From a checkpoint of a small image classifier: activation relu.
Rows from block 9, named by matrix and row number. Rows with one number belong to one channel. Each number is 500 + 25 x the weight over its row's rms, rounded and kept within 0 to 999. All counts start at 0. Numbers have three digits each. After the name is the row's rms in percent of the matrix's.
# convs1: grouped (9 groups) 3x3 conv, stride 2 (model.blocks.9.convs.1.weight, 288x32x3x3), inputs within the group 16-31, a 3x3 kernel for each
# convs2: expand pointwise conv (model.blocks.9.convs.2.weight, 288x288x1x1, transposed), outputs 144-287
convs1.141 098:512495493489508491523518507551526520518491479529494510455474477501522487503490507482474482514485465499506469463504511487472537543528527522495510498511465478501502475449495470484475498476499508505522490498503504496524550492509501512474492497491517506523497491474517514497497478473487504468484499480508478475477498455484471463459546540518484533488504484466504532487497533505502546480507525484503532487509529549530545501495549501493511
convs2.141 087:471488480481511490492491456551483507489479480498499491464518501483478482478527506464495467514509497494517513497524504476491527482527497518484531504509516486463465484487502519524515490527486509516474496532478496530512429554487463493520486484467510487495505470460477536468499516486474515515513450485529519518486472485511477495506467461500546536439465515504548485496496497507479530456529519512456454509500523522465497504462524537481509
convs1.142 096:460459441458511470464465478508487519471523485499490512485483451502493477505523471470471464479501489508509523491496515476474531494525527504506457523483516548541530472508525499491553496530509524485453525503489507484478496499482510498513543523526482527525489486547489516509484463458494518454522480503488480468498505451496480510503488480485504439516473523531504460539489467483474453510513459517473469503493470497506495489532488469512511
convs2.142 108:480481512469439538472472511501542497507528530528501479448509512471482492529493503517495512469503505451508504521504465482456493538529527488543485508486515441507477527474549526508513501505472512506451492527458465484475491509503507494497511544488509502488493483474455521453478492485506490478549504493497518465526479491502530482523501518485518481530512521508524547445535462532506489530512478487454506468433492480484485516459497525512477
convs1.143 101:488494497524506483534515509495503475493488463504502495482506472550492507480505518488485503478481478494520531509497561477498542512479527507497514484497520513543527523498571484497515526482541462490474484479470519519522533518521497489497505512550551501555481503514510477492486503488485488493517531541489494514491479474512515530508510531498490551505473512482485484486487501487512519463460435477474482477506496509553529501513542522535514
convs2.143 102:474532535478486482478509526483480452495524505481472477507534502509511509480506506529480549513504549474488558463482488470513512461518505537492488486465503510488479520511502522534515455514468530484511546500456491504545501514516487459495484473461490495452469491502480505467482508477492489464515508493514515513508461501524495441524464508509493526455519499487507479495519529507527511482498492498469514487466436522473511515515483501498469
convs1.144 094:457496474483494475478480492469485451501507504478481479491500464511483478487493486575530540618551588549548510511515528481491517482504494535519525537490516521502510485469505484467467503488486507497499480506490501507511509501500550489530531515515517524520500498510513505485525523498530523531511506488517517489551529532507515473496485510512524505539543530510478502505482496525525518507502497513492503513514505483472480444470448475459473
convs2.144 104:547490492439477510468498532508500505532490508501524506508489551516504470514561496507496472508514501497525506491491509474529497489517514503445534494541458515474468501493505481520559477535521542509493537530524534517463538521483465511516480511470492493495488494475525551513497482531496470511499470484513539490471486453513536487520523500511569531443491511523514474504505514503496496434501503511523559475507465551557527516477501515501504
convs1.145 099:483491498504496534517528524499486477529514549528538519477459454473478477520507505525516504551525551519530501483529520497519517487501513524535534529518518502483502467478483465460434479467460501491501486497502519518484519527520538521555511531535494490493485481460507473493534527531543517577526550523497526504563507555503547510508523508512525502531503506482486485488477491509492494465459457470457465478471462499498495452481457481487482
convs2.145 096:505504498450478507513477548500500507490493484482543511510506544510507509508537523518502497543467508494536500475491494481526488498471530483464532508546470518456488528490495481515521463529550518493504486501531572507470539498494469526516489513450482517505510483514544554511492468563466494521522476488509510497460511464524495529524531453533563539445514537504488479506515537486506530408516487522513548501518476533522540485482493522487492
convs1.146 097:444481439491511481465448460526435468506518480521500481522471506503463523479468520464478493461492492491490500530534504473482482535466484510513506499482495552499547501514509516489473517487459531476447507504463436452433477495478491478506517495514517563508517515483557496473472463477473505501459446496460473486478502532470484517441521516469498490533505543519508467514491471493487503541506484521495486517493485510480465493520493459516487
convs2.146 114:493490505484457448492534491460483528498534515528478468487527502482505501519505495495478502469470516458471497503495458497513503539525499481531456501496468462538531490484499499490505482473442474476462512470503465485492479522525465489484530514478509478496462495466477504487495491470471522483511483483488481477533469526498508440494493481500491467543461507506509526469522497515496480537484473511463488520460551429463452462483502521488509
convs1.147 097:466494525544518566548548506486485483535499553515542514494496526489492471573512509490492494522529519513497482514533513517512472503530489497532519497476453491487487467495517486503503491516475476489495477527528463498438491504493521494514514493533487473482489488455503485493488505516522524552516558500480490500537516539524541515546548521548497488505477478471515486478474505484467474453476477457466478467473474503524529517518501490485487
convs2.147 094:492522527507529531530484518495509532490522507488538525506509537544474496494528529515510478560470516542508510479508536523528506489498533494451508512516492488433476515482484477528509503493535523508510490508524564514505517502459484517528503507479504503521523509522519532538493477548494490526518515507524505474467527465531493531531519497510526532434525530485513489525468514445531542443478512566499524504568481497519499475490494522520524
convs1.148 101:525557543512524535520544518507549510502518526495527513486501518499512499481493475504471448527488510501509496514499497546516507494458456455422439509493489501484483506476539513503497512477502472499476496507485492493489442441447504503529502510535509473491504515489518465473473511481496520516486540515494497465478488488501528512514471466529458481500478472471490504498511483474505477446428463470493476492471477499498502510470475512513504
convs2.148 091:527528485507526450426509486514478489485499511511505481505509515539488491480505503495486462501496514532497490469516528537471512462489523515462499491491516512475511504505481509494540482507512463475497568461454500482504469488481474522502468496424506495474484525497483493521489495473494489474498499528487481472523495471482484509526485483499460503430516497510459521526511511452485491445483495464450513521524488556529517530498511474502476
convs1.149 097:477500484497478496503489500482485509519495503515471507504490474486495475530557561527520520529517486552486510504526516462448531472519538544484465513479465530483457507492542470510534507499543545512484535484467510498500524496475507489451510477501516519525458499561464520530496505490501499436530501479510497512507479456523474495540510485523486517496501485527498459525475461513509487499492463524481460502479455538519517537492504529518503
convs2.149 107:496478534497490534438501530515542502538523520500478514489514524458480484516529524517470507502508523501496528488484522468500515516569533535496500507491503483480468517478544545558552491516514527512494501527490511494507511521483464530474512534456510496488476465512494509501492498524505471471542520457519524447506489502523527477510469489520538534488493526520511477522530510507535518473531547513501505475491457512471519549474517493493478
convs1.150 098:491480473510508489487458470527491502509505484504459505454475492483476480499509516497485509472501475474486465500508506468478476504502488510500530470504474504523498512488515480473505491483531520523510508481495525514516572501550486513467506472500508520549504537494491531520488456458480482445468464463491473487478484458478455435495515526519489533498514499506505512525476536525525533508522528535505537530539537514490539523493547506489501
convs2.150 087:464511480485521495489483468516488512478484491510487487503511485506510494530519503483483477489520483500511495466519519464499521461516491536499503494507541495457477496510546522535512492548473486541467508508482484501505440547488478505503498521463498486485481459465489530501511506472472481501534472483526492493511486496520498489450465476500545533447504509502540494510518471526477510449549518504469471477517503507488468494452496530488527
convs1.151 098:484476490452492464453470485497473494464499478464496487497484512468502472471460479494473506457501471498459462478498500468476524506499529502492483510475508536486534496505540456483541503509519520451483482509483495422463501515505505483494496489528510528509524492557502531514479484494464491478508456491480500497476469414477455491497516500504536442538483490513480483471481448496440445529504506521489499505475475508521507474521461473466482
convs2.151 097:491489482485468544487499522499556533504525545514500470481493515463445508505507505528489498473489499468469494515497463485497490561565486507525480512485487466517469496479473500463535512453486537503479489535451485478477508492523549496477537513499530488493475476474480477469491502507519481475489490481479522468491478481474549462525497534495472467529488521540512516467476451495483497527472493492501493417457495494473516531475503497501500
convs1.152 105:492489511498500510522521520508470520485499515500526554448449463448486462545532509505501516491501488493489506468529465493516492495499495488494487453471487436424444471495478468488450498470485524515532499514521513498514484474465515487498489460505484509459481494462439450452499487499480494507507502511499509503499500527529535523507520508504486514485476473504499503507488497503491512468476473451464460494472486552548522566547577519529527
convs2.152 092:485482532559508446482506436516453509501488513464505544480535539498518462482497518480519430510508484530513502486516508453486551497504550468476496521481519495483465502484531514515520486493528461467514497450500469537480502533519448496510494501461509509503524497522506512506501517499526520520506537489515525517505541477528440521482514481507472538482487500512528504495459512468545513455483537524486477494510525496503504507487510503475516
convs1.153 096:466517525429512560465505535476508501431507543502530512485524521493529495502500492472517515450512571474495485512537512497518472498526459468514528495502497511505475483480539505488506519483482481507530478492524481510476459512505468500569462510531507488472509511499506491487458511530443507578470491512466495522471505560474471518545514494561507480514521531518476504506457486513520511489492496508477500505502484498525521496504496454486482
convs2.153 095:536498520509480502468525486491480540503517490534508474486486520545494513502511513499497496548465476586543516429528570505496526465520516546485528484515506503490518495485516505530485489489524520499480514492528518528523534513474476554504495506498473507481476519497509473579514468541489520515499489505524532493498482470516473498498520478494511532442517518505523483556520506494504515452516503512481515525590458514542514515495532524479528
convs1.154 098:499511513510496487481486486512516498510490482525501497521504491472515482521504496484486560501495520505480497501520502501475459488535564521507529527515506506496515468488472485494498502538553520451502499493481525472508481492516455459464480473501492526500507503486482535549506503522505513501515474484505529528502482490512452451492490527479503507495479527501465463492465463507457500522500455525473476499481488482468488464470442474410397
convs2.154 089:518501509481496566517502508492542508502443495547499526501488504483469514505526467547510497469502499500491517480539502529505506509529501495498462480526486482476466488494521515500541540481498544553558488550507504510465491504539533469503496515496510487543516489505505527495520524545532471524513532469497491448506504532507491528489515476529465491509446527529493490507487469476500518502473494538544488468497476474510483525486496520505480
convs1.155 096:511492491508493471486481499468497498481483488490480502519475473479501487528527514490506499502499463499464474500518528524467523509466563510508502519492499554506480518530516494519521517508553504496487476508481515501466518531499496503488503504540518517533518479530479457549508527498494509474524515500496506496497471467513474472485459504515466470519458484514498505507494488508481477518506475513500488493484473493511513465495514531524498
convs2.155 097:488495524520525537527496539498520473506511459501491519529491493482466503467484497539491532506531567486450520470494498490508481485521529574490476489494512523517481508522500537517510498478481558518509537541485530488501507497486504483491508509454496508476481480526505506478491511490512461476516518489519482476482499481492515462511459504487480478480463496534481494493508491463551500484496499503500524457485437503461518545495483520512447
convs1.156 097:515521478525511493479498496451489506459508488446451500532494489562499522537534521493477501477486474472477490484496480482529560450466488536506476483519493537512516504492486511526510527494511541505503574493467536509503525493492428488483457475487513536531468520516483497532525496483522520488490512486489505512488506493438488496500510481504506500458461498520508490562479485543514508531509504554481502536522504477447492478491488502512517
convs2.156 097:484460491491491502482502529491541518489509504515485503459477473480531521550514483510486503490509499508517481469508513445474522510535517514521466496519506482521492512454569533514506469524447495480474502479483502479498477527516482478497544571443456500493483486484450524506490472480464492496528496455508477476505494497510518490486493488493546507476523509496502496495561480539478502492522483497487482487518485484493458504481447535482494
convs1.157 108:486440447508492479479477440456415438469480452470412434498526481515515526470507502453471475466483491477494496500467496478510488508503493512510517484505497510536517474518472475467496483532485472532461495498492489541507552515527513498510525529497530527509511511485534516487469443430508510472466475479458437467482482490482429468495495520520505508502527511482545495520502529505558512486531487517508501483512493467453506465480489475454492
convs2.157 094:470505488463480475490509484483469445477524519496470485480472500502494496512503495497483481460458470478518440460501472510508491444432489468501504502505539480478504481491516526507473519544482471525459513511499474477521450507487473512495466501486487471473454476488487503474491489478483500474503472476497461477512489513485522473494482460474523515450521487508530505485517480510477488471591477519474478495481515496439478459499474492496502
convs1.158 102:477499489471493474493460492543522531534491490489471472456457487482511509498470510518469505496487473478446474461500504529498520513510519486465488503489520537504523435491523493518533483525528495447487501514488500439478473547453501487476529476513477511487537497538548569540486481480485487472508441466498517495502460452492450470495474517480536454531479495512481506457504471478443476509487512520499521508482508481501471481506465447445482
convs2.158 102:502514492460495552510473463531543484479529507500505491517483508480454522453497531501511499500502504468458491549496474497505492547518438501527484500508479505521493492529456497475517504464503535502522481542505474517472480495511522518494507472484549488531508500485519487452487523501504460495468509474498501456501496489489533497518520520501465493551465508539509529493476470486488467532462491497525511428470497496461534525488508498512465
convs1.159 097:502529543511501573493507540494513507488493558507528539459482505467479474533492499462482482468488524462486481485535476517544445502543476460519519470501473488470451477472471502493470511479484515514544485518516484485482454472480513506538493504539479478431507512459472487465485516524478503574483514507456497512486500569487508523519509494525485493487487491516489493509464463525498501502481477513479462522487480543545557528509550494512510
convs2.159 092:512503514552488490479504463495463546493503479541507529508510531518481474496498519499489457528450498571553498449524543457476538469511524494449503512494500516449487510484505456515476507495552484514479479470526514529494485508462483529503493510476511514523527527499545505561482497520513533530514518492526510481462497473528449547496520457516487534441497508490503473524488511477517521444488493503460495547559483512501515499498532514475524
convs1.160 104:506511493552473528546509517486487484489485465464489475518555526523516512535553506472456468486476491463491454471451460499513492462478457509522498483456492509500513496497492492511500474520473472451472482491490458496439515548535501500477505540510510546498522468494534505489518527504489459499506489495497487491506480510493472506512493523472491495470481497493504494479488466449467456505522499502505485499528478505497494493519481466457459
convs2.160 099:535476458534516508467493467506517500522499467518536550493482510500509548488425478498558493468490535515507470517504511511508479479528518506502514533491495508539542487506495484457520506510495533507509545521487502489493496457459513490537486491499508526566548464539485499514520476492520498522479520514423494511501547488445503529485534471482495485516481489483462512484512504496509497503491525459494482512515492487464478504492531449483476
convs1.161 095:533487474545503503553515517472492494466490478487486505502529521498520491461496537495515508498500536471499504471511507502509513494513526491502453536452501524503460500562514489522443501502486502523502485513514483499501498484483528482479511508491479509501511483500505507473484502432537472505519495457501482465538510501524516479472501481481506492476487482528541518496493465533503468463462483498489506471478479509502478506494502503496477
convs2.161 110:506516469503515542531507485501509514480512487533537508516537502512484461526461502452552483508492507506508484471441502521531504498509514484480492572495522499485507498517534518505458512513504486512506514467537528440514478476488532515523567519507519489523521466523526514505536501518490471500505517506485458476512500561496520518480499486553526505491477531496472482527501500501446516469505492543517474507521524485501478500502478496497525
convs1.162 103:496497513456489468461486463514530512538519537533545540487542499499500517522531502560546559574506576517536537479492504487511475515508507488483508493496478515505508517522500505503487541546533540533540521507525518525540518545541520532537510538532477431467467472463469461469486492503496505480513515508505500526473481475484484485485486500492512479511512507530526519522479526537544538478494490521506492496461476510524508559487574510544524
convs2.162 087:497553488495509480504490467508504511483523450485470476507536467513502506503541521492482534535505496497496546512515524476518509536539467532490519496478503502467484526513509511535481438481497519499485473477485511508514477524505523521472481493500501496478465472460523502500549526514458496469553470520589500480488454523583478471476447522525491515498500534488500485526497463508471539500484506522528492464514507519478504484494514536507515
convs1.163 096:483493479491497529506495512452474473438478482482472471542558496539529493540546484506485476486492504480505502481443491509525485497504509458482535483480538473495528513498469449484516501500480499479501498475515483510500524502522501502502490500499465477505510507545528522532471489535476478543479501540493501509470517544473491510464482524482516535521522527465495501446473459492482481517463442521466431508517445482469480461490463477473468
convs2.163 113:519522462516521502497505477479515501503468504494514547487498538515504556468479498499554510476509535495470466503538487504528501502488486484540486533493513499548513484499489529471483513484522536510524551536488521492513492490514518497587479480509529518563570496522492549486519504509500493521484493519474490533544513440494496519512533526452501472526530474496486583485540520515504517523482504510487491494499493467479480495496519500504500
convs1.164 108:504483486532516529516515523482503499455486442447461462498495535466493522479489494475470470476487469496485480508501469543533491528527503519531524526505536517529522526499514509499493499499486508502501498496508522504488499453499482475463506475497492516503534506525514522508492514504517495547516518519524536532542550552532535539500514524488498468478475466507516521488498465465479455443458450477504436465484430502488485490517474495489491
convs2.164 088:495487474515501533533515453503503513488515498491496546496538544492509493500536480443504442500511505485499504526490484517521561508497519463492475500485527498499508472513512500451487469497532512489555475481507538546506449556478495525551529503504515509537541476509527562511541492530494501527461507507455501468508512498482478513460548500518513467549489522511495516516478525480496522508515532537526488497500506466486497456470497486493503
convs1.165 104:491471444478481473490500477464480461530512510490487501495492531506543555518540530529541528528504517519523490506528500519498469516478491474474481500506504489489503474471495472504485478505490505502505521498507508510504496529514507518542551563526492471490493501500495502488478486498499510512512507516481475465462488497472493496502509524529510508519482502500478496543512531520509518577576564531503538545513516536539547511495520522534516
convs2.165 095:500491502494476464445473496523540535507485462516451480512486462502512543511520480498451510489493493503497488481516524453509518518533486511457487487444503492566494491515519532499540480480465494463520484467481455494489524499465490456458494505514491437453430441476502468523482483470484534464508477477513470498488464489532504465476471514491495478498499485467470522476513463484500505466497484471526482502498467502497479511457495511493500
convs1.166 107:476489486516444521500477524499501499491482461481481459505468533492447524525495532465473440477493480495512507501494503482506493463471484507491507522499523513518501508519493498493480502475452498479466496488494504501518525522548499498529513533513488507508520522509508534487504499522521511539514513509507497508512466523488453481542545550526503509497472480509515511490506461494480463458441472441456455479479475490470472482521477529462485
convs2.166 096:493471482509540559524486523496520489494499473490514559500499551510484495494478484505498481478495557504480473494486486488512544487518512500518488512491506489502483488495509506452501487505520549527526526564504564523515486530475515508489538504455488527589571508504506551489495485509498462543483505493494468473517524464491525538553539495487502496501485516486500487497516522477500521488516504487496479471527471497490486495513491522469456
convs1.167 106:548556553549488561530527528527524529494493500504498497510522531509508548520488522495500498489508474502466494491524510469467543486521525520510503514513489508511499505509505518498468520505519478522506484500518505467489486484489545524523546524516529551522550537553522537534510508494515507484504506493563553568549509538525516538537556521483466530497512497515509497516493470489470470485518505467502552496527529479438475473506463504470489
convs2.167 108:520474496537545479538481507495510516510497526490532545511474551531489498509522440521521460459519524511511489482505514467481506511520497503474503487509475512535469443504519509466567504503501498508530505492514512521474560501499516483533528502499511494522515508540504515501490500493543496517461505504450512485461529506457484496478520545470505475508465491502502500500516479503524487491514526504531510501518487532562527499500482495486511
convs1.168 103:479485521479507471494509433479514516471477506508465485508516504516511533528505528490505550457493577479482521447479489486508475494520484497495488515485487506534488481527475476505474516532493502494557485483571501496531495558530489511549517529550498483537478470471473482486501510491520504497505539484519516523518520470520542502461492485472477477474474470487506514490469489541506473474460454491483476487474450490514494477499531480498481
convs2.168 090:512503506483488580516535507495547503491532461498525498506558512522478470512528503462514493513469500475494540521471490543520520519556516480480503505499532500482531483512522505545527469516522511509499488500521501507542478518493535498486573483512563508513508514476519511490545488509468502500481476508531507442521482587514537501525500484596519526499497552517493455529496536501450502480511488514518480483496523485515481478521503519479494
convs1.169 095:518528508499486514523494502495509487480489482451482472530541524552501527540552522492475488473497494509501505494505496513506501481485480486450484476468507488458476532519494523533527501490498490482488485485497497508491495505459527493528498518501518502526561525545552524524498424494497463510495468481523518493495499505500487502537535539497491505462485496492501479505507514456478471528555521523502527516560526505518487472529495504515511
convs2.169 112:506501497515514479501493497527500515525499478500497513484490423506542595509470485471508505473509531520508502512535514494522495518508522507517488515470488503547516486504540525481502496507502519493520479505493460507486512474497510490482470519496496486497498478533481489517435491485527545511503527514462516536485544472471491499518554506456487485537495414493508508484534517500533495506494533483499482537521507479467491511458539486477512
convs1.170 109:509483495532502512547490501502516508472493458476483498500506527459509520493513509455461459456487475461469462497511470511496481503500481530539508520509515524528500528514493524504503484502503490498488478488501501488473510482503479503480525509536511519506522509516514512491517539492519503522521519492545548535553559549561540531519526517521502470515492490510512521475499474469481472459485465481493448473473433492482483487521493492486494
convs2.170 088:529475477507507549533516475497499508510508497523505537503542568496505488504565478458519446494500511500498500512479498523527546504507539470489492489488531511497512471511519497464509499512539521522550478503521524547511481554488506535529517496502511518537532470512530557506544479536493493531463508501456505467496522519488492514451552495538528465530466542515498497523485537480487534504505537511524503489507513483519504472478496479489503
convs1.171 097:492489470511510513556538525477497487473510507504502516463499466486527492495493487480491474483531489489508461492505480501513526516541533524552512484447483499479500500500478526490547429481459480469463500532509504529504487491506492507494489490472523547521520478492510484465528557521490448496503490482493531504477489512525529531444481437481477470524524514472490486465504487440463472460482464464480495492524522497497494480518471452464439
convs2.171 113:505492453503504491502479498509514501457523525511544542502514522502487497487431484498566468498500473490539498492454491499479458498519533487517504516492489493535481468491511471458529503495492465481520497488503499438523516437488526501530507494528537494553547476536508513492552473500504511522480536500430474498502532518461504533462479491489495483504497509481485510495511502519473446514497523490497489519493495499516493489533465454492489
convs1.172 110:489523495541453501529501517517514507492511480440469461477537505482515520491527523416463435467518459471497473493497492506498509462484492503504493508477504522519504518509515515511509492522476450489448452517476449495459478522495496503493499531530500517498555505506543556505495499490512472510512504491521518529525490495497466493556548559473498488453466488534518510492504489443463458503537518503527539506544529497493488515549509517521487
convs2.172 100:500453491566525523518488491512515509523502469510525565492482507478496529505435458475523494465519529506520480499484505487503494498509531477513479526479514512532503483482534524463485493515499489496517475484505520496458500471474516493505528507499482512562537466553503520499472482482543486511492520506422481483487522501455517526473529485496488455519446475486485474490500510481512528492498526491502458521514513468468498488474501456491512
convs1.173 099:558533535535504534561527519521510527509492506534542522493495529473520502515504526511508508505515506506511501517520526515470508503513526499488501507500507499496511492479478516474510497487483528530539512511536525530537489464489472471469510509515455484461442474432449431432494488495502500498489486496544531533539507526564512518509510524496470497517526512509480505504497495517513500496532523493506512510498516472445459475490454457461442
convs2.173 095:521470467498503505502509526506517519502487554500516497503466568519480490503540472535525426509519484509526486498541514469495517533535528512496520480501495501538447451489518509482577489487506523498513516531486526530435520533516484517546521514478524487495510500462510528511501499516479483519483457504500509503491498469488512502489515520472506507513456498527510505516513484482474489503492524495515495473508487532548530528480503518514508
convs1.174 094:529516502487494499514512513512512506472470475423463459535536516557526529549574527513491514495494493519489518498497485502498509471466482486459506489471509474453475533511502514514523486490457512504517490487508496497503503516487502496535505510493512498502536520523530510479493437507500463489480467486527514486491497483493492512527517511502494500454476503500482491491487504446457459497534468532504510521567505504521505492527506522522511
convs2.174 123:517506505505506482507491495507494499538513497483478505494481468519536603508492471468483491473509526501513504513545503501531505508487512507536480488499499495547526470519531526491511495514502538479513491505491465519505518493498511492479450503487488499490491495518482514498440512472522527515507522516477534533485541449480483486522559502449510501537505423496528506481535518527543513515512535502514490526503522463470478495478545496507494
convs1.175 096:540526530526477496516525525478511490490454439472500498550567550561521537568584545526497522496479503524495511496479481482506495451461455494486499501498523473475481499518509486495534450490484516497520501477513512507506496531535491497550485533514528516491499538510488531470509465520508491524498478510531501502529489517532498498504507517488493504470490507459501471460462453483500519492526464529507492508559472473480474448475467495502497
convs2.175 133:539505489491520508505509502498510500536496493452488510511501531534510598512537460495501492475484548498491491494540503497551519503503502509532515507506478509552528478536510527477526470497499558487533505555499524534508524521479537483486461499500482530523513506519505539500498515481498496530503512518499516540482543433506501494560552505441516510512482497504516536480546520528530543501501507475532517503505504493471499497522538514494476
convs1.176 099:548541533560485558559564539514512516496495504504514501492458485476507479510481498496527514482522486496501488536531536528474520520538547502497511504521499512518495500488489500488500500494488513527527514519525517507524485475495496495486507493498486524509500516511513519515491490500502516491506508497560530529548499532564532543530534517523467510512528527495498503506511496485489475515518499502485511506504517469463483458490456455456442
convs2.176 105:528468480512494504515499532491517515501496550493514499506445563531508511509521445546511459468517505513524465487504515480488519523530526510498506446496493503543476431495519506459572509488496510505513506519485508520446541519510497503532525514483521491508512498497509520507490506503510479512467477506461511494490494457457503501487504531434492484510459486517502525508520478494495487499500511493522498494508497532546519519488496497508508
convs1.177 118:470487494507501516514493517479492477444472433455453461523504529489497510511500512482487479477491470483466465470479447496499481471490469526549526512490518507523507513517509524512506512521504501504499488492504499488479501486486496527466528511524513535517531499525501525502514544514507493524499517499500523529514538520508515515484496504441448433463439452509518520477499466477472465427442445430485442446460445502496493486527491487485482
convs2.177 093:521487490522501540501512441502515515498503473501504552501532551496502455501499483431511446499520509502496496519478501522505565506511522482476493496493516501490506464501496467446484488486535506491549507500504534534515449549465511524528520500502513523558558478507529549506550488531502496530455510498461502460505508512486496518451531511514509474529483529511466487514467535473498525495493533505523486470504502481480491486488494475487510
convs1.178 116:483510501517519522526514519489499484456468427464460461533504527495502510519505515484491482477487487480475478471480451497495475473486469512544516508485516509534509505524506517502490508517505500505497488495511495494479490469480494522459528501507500529502523494508494526499501550501508488526512529502505532532520546525508528521488492501442442433466443444514530527481494453485478468429429454434478452446463442500497488488513489485480476
convs2.178 094:515480485522500543511511446504518518494504476506512547497528546487497459509498490431520449498511500499501498518468501525501554501510519476471493515493522501478505472495495466455492479499537492495543503492499546517512449534463502524540533501506520518556557476511531543510546482532495493525463509497461494447499509521488499525439525510526506482527482533508471486519475526471486518487496522518515483469506505477472494483490482476489515
convs1.179 104:477501513450489478451461448507504498533520523535555554520568526516531510511559501486475468521503507504524522490473471480489455509498473513514523499507489525500503525500491512511508553568560499499466516506483511510495534537519519548517525558535500477462454480458470469431502501510497496479525494508487499519473493499495461482502519530510527495528524512493481499513501519507537550491522490529499482500487472484458468519482527478548516
convs2.179 114:508550474493509476493504497488468526493497466516460494501515469525500549507559538501506533548498524504508566504508510488544485519509507536514496508489496510499501549512516533531475486486506554494499515538473548490515487485512532500497474515502437506456468494510505469525500505520463490459538498512547475524490480465584463465506507505507489524518518531514486502522522485505486530513493494513510540497529474515482508506508519483525511
convs1.180 103:455485489497490500500487503459496513476499475500471492508460504498518521523517534504480481503499487491493505463499459461507489487510501515519531521483509503473486538548544539525541476484481522461473529512516505520510529510522527509521507530531507520531505483500524507512515523531514470516494477495524531532509520522497458478434450488460501452494488496511536523521540504492469485429472443449490481477460473519523537512532518470446469
convs2.180 094:520542483500509512470504458492511514482503457511504499526602525528518484487448530437516459503491513504462480503470496513518510502506536493504501535499493507518509494516509445478465505477500508514529524520517475467567490509508544516498500509493528530538526481488532505501624524504486513494500507512500469483535488503520499508496493515545465510502494582507471515523506546484482511511479540478519513508495473490492478501538495463507502
convs1.181 100:489489456472448475483476466495503489499455483483491456490500499526502541520514500569543575557510574510539523496492516468501486490484517504501520508515524521500506517501513512486507528518529587547597562495578526535541492488514516503520460480489525470508494516497525471491474497499504520510516493506519519481482464491510464477466493506474478501476476480514496504514456494468478463495482502503506496471464467534517532536506531504525513
convs2.181 087:498511500465507518499515507511538509495498508491480460513532508505512509522541488490457483513481484475490498508538509500528538538560467494480525487490493504501507477523503504523538457477488520488491495497521467539502463556475493504465501498495548512490473483436539522491549513486457488505511461486565488492485459527545528477497486485515511527511491514517470486513492469499487549514500519508526488464503495514474509494490510552497496
convs1.182 101:488492495466474479468473470501520501522517525526532504499524506520509541507517488566549573571508576525544541479481498469495460498487515514491524496498486508501510514498504500499492550538541570546574538501553525534553486533536529536536503519518512440474503496452491473484490488507498508483516500514517527524485483466501470497487492505485490486484474498516510487505487508508507504492489481516507502479454472521529516560507549506534513
convs2.182 093:514546498479518510512514476504528515489515465491473469528539480511507515510549496480467510522490487474491520516526503500537528544555459517485521485480493504493501493532504506525506449473500529483506476491505516527520481544493506507468493496507515520489477480440532512491546527500451481488520451497572497508494447519566508467501470513519503523511499525503493500506496461504479557515494518524531505456499495520485512486509523547509505
convs1.183 103:509529536479494504479498488494517488515519521533541530514543507476497499512490515478479457541508498514522486469464498455460477503501498534518540502507494511485508495480514543529505561575551516514493539510497523521500508497495523540487523564519504456476461476445466458431505503518482497490506493517519535533500485518507492507519535521502510512507523510474492477503526507514528520478513496497495489485476478453445445523508495486531478
convs2.183 120:513544473463474495507504516491461525507491507496486469520493523528485506510610510511496493542488473495502565495529506495519515520525491509489516496516476494475482537524516492536534473487512555460499514538498552519501532530521503513525480516490461495453467488467513507523505495532454479489537464506574516514486465480570480471504487506514516530499502544511512509511515491505470536492500512526521540495516463522550512494532500536524509
convs1.184 100:540538548550507549559544523517511514501475473498471483532533549544544530557525551511489505497486507519487517517526508500479518514524536470467485472486501444474467502507520506495504483469469524514526506484526515503531483446468501504500499485484501518516484519513469510483471464471480491483474481467556547545543504527548529537504516502495473472476487490482490492497475469478439458524558500541526517520549523476464480469480452505475479
convs2.184 109:519476507506490486484510495492485522516490546486469507510494562528496565517545452508466444478508502504520499480582505473513527504520525496511501482495486499539471435513516517480545503483497544499532491513493492547459516532515500488516488512503503493485500506500509536502475524479527517513474492510489521521486516432487476467513530531451513511502474478497533516481518511506531526494499529484534498515496483519540505501497511521505509
convs1.185 112:487512501529499532526523523483503493451478452440463462516533556472517511472461503481491464472484462493493480490498477544507498516493481508506497524494521513532505513519522506516503503491504516531508488491488491476464510490516497506489524499546470490488530502512504532495484499478518498533523523509518545536537554552528559540510525540478494478464449448513517530479496471469485477451452482483508480461481451482476477481516488509492504
convs2.185 093:515487488537520540545517463510514520517509486489513555496532536497501497513518477428525459485499512500490489516465498512519540514509524460474488528498522507515510463501511513461486459511537495487545482473509551513502457531484503519540547498522513514554544508532534533501535493522504502527445516511445474457502522524488499523492543502525513474532495522515517496529483533480488522493509503521528482493528528476476502452479478490492532
convs1.186 099:500478487443483451500476475535553546489531514476516483501505485514521500530566528537524532482465521440475458535524538489494490494459486495477491508522500510512511541530550468498516474517492537524532470475485472499489481518544487517527435513481478445469460483470451461450480464494502508506501499524507484479473481469493469470528517506471534499455495483525532543466485524475501484516518490490516479484501477502530512460447503435489461
convs2.186 115:501493503479512515468471492500471506492520521480478468510517520525518568529529551549495522556502525512489536473511513486541515489496530523514479515521505506528539553508529530529488492501497550514493499529496496517486536521483511517495497521501453478446453487495510477503507506529488514486540482507557482503502512517548485480530521487533507521480511548490486508514548469540520521487521469465543515484503512503510505492503501488499512
convs1.187 094:470500488514505542532510519466497480478488462493473474546538458540511468551525440504445457468503482494493459487486497534521480497518500476521550465478530470515541554511487539487510507486494477458479490502496478510459519487463507452475522483485467526522487486538500495527473514551461471534459510538480509523500512537478509532481510525493481468500505517487510507476502465481479451510527494527495478515522466530495498501541476483461454
convs2.187 122:508492472519524475501510480494523508492469509488535572495497529506502546475473488501584514488521536505488514498483486507512490467487501494510502554484487504542522490497498505468488497499522515493542503508519534465516494446472514519596475469522515494567569489551508526504517488503508518515479495496452480513504512477489461526494529512480500455498521489486493563500524511506493491509521518494503492510505489473456497475487499457480516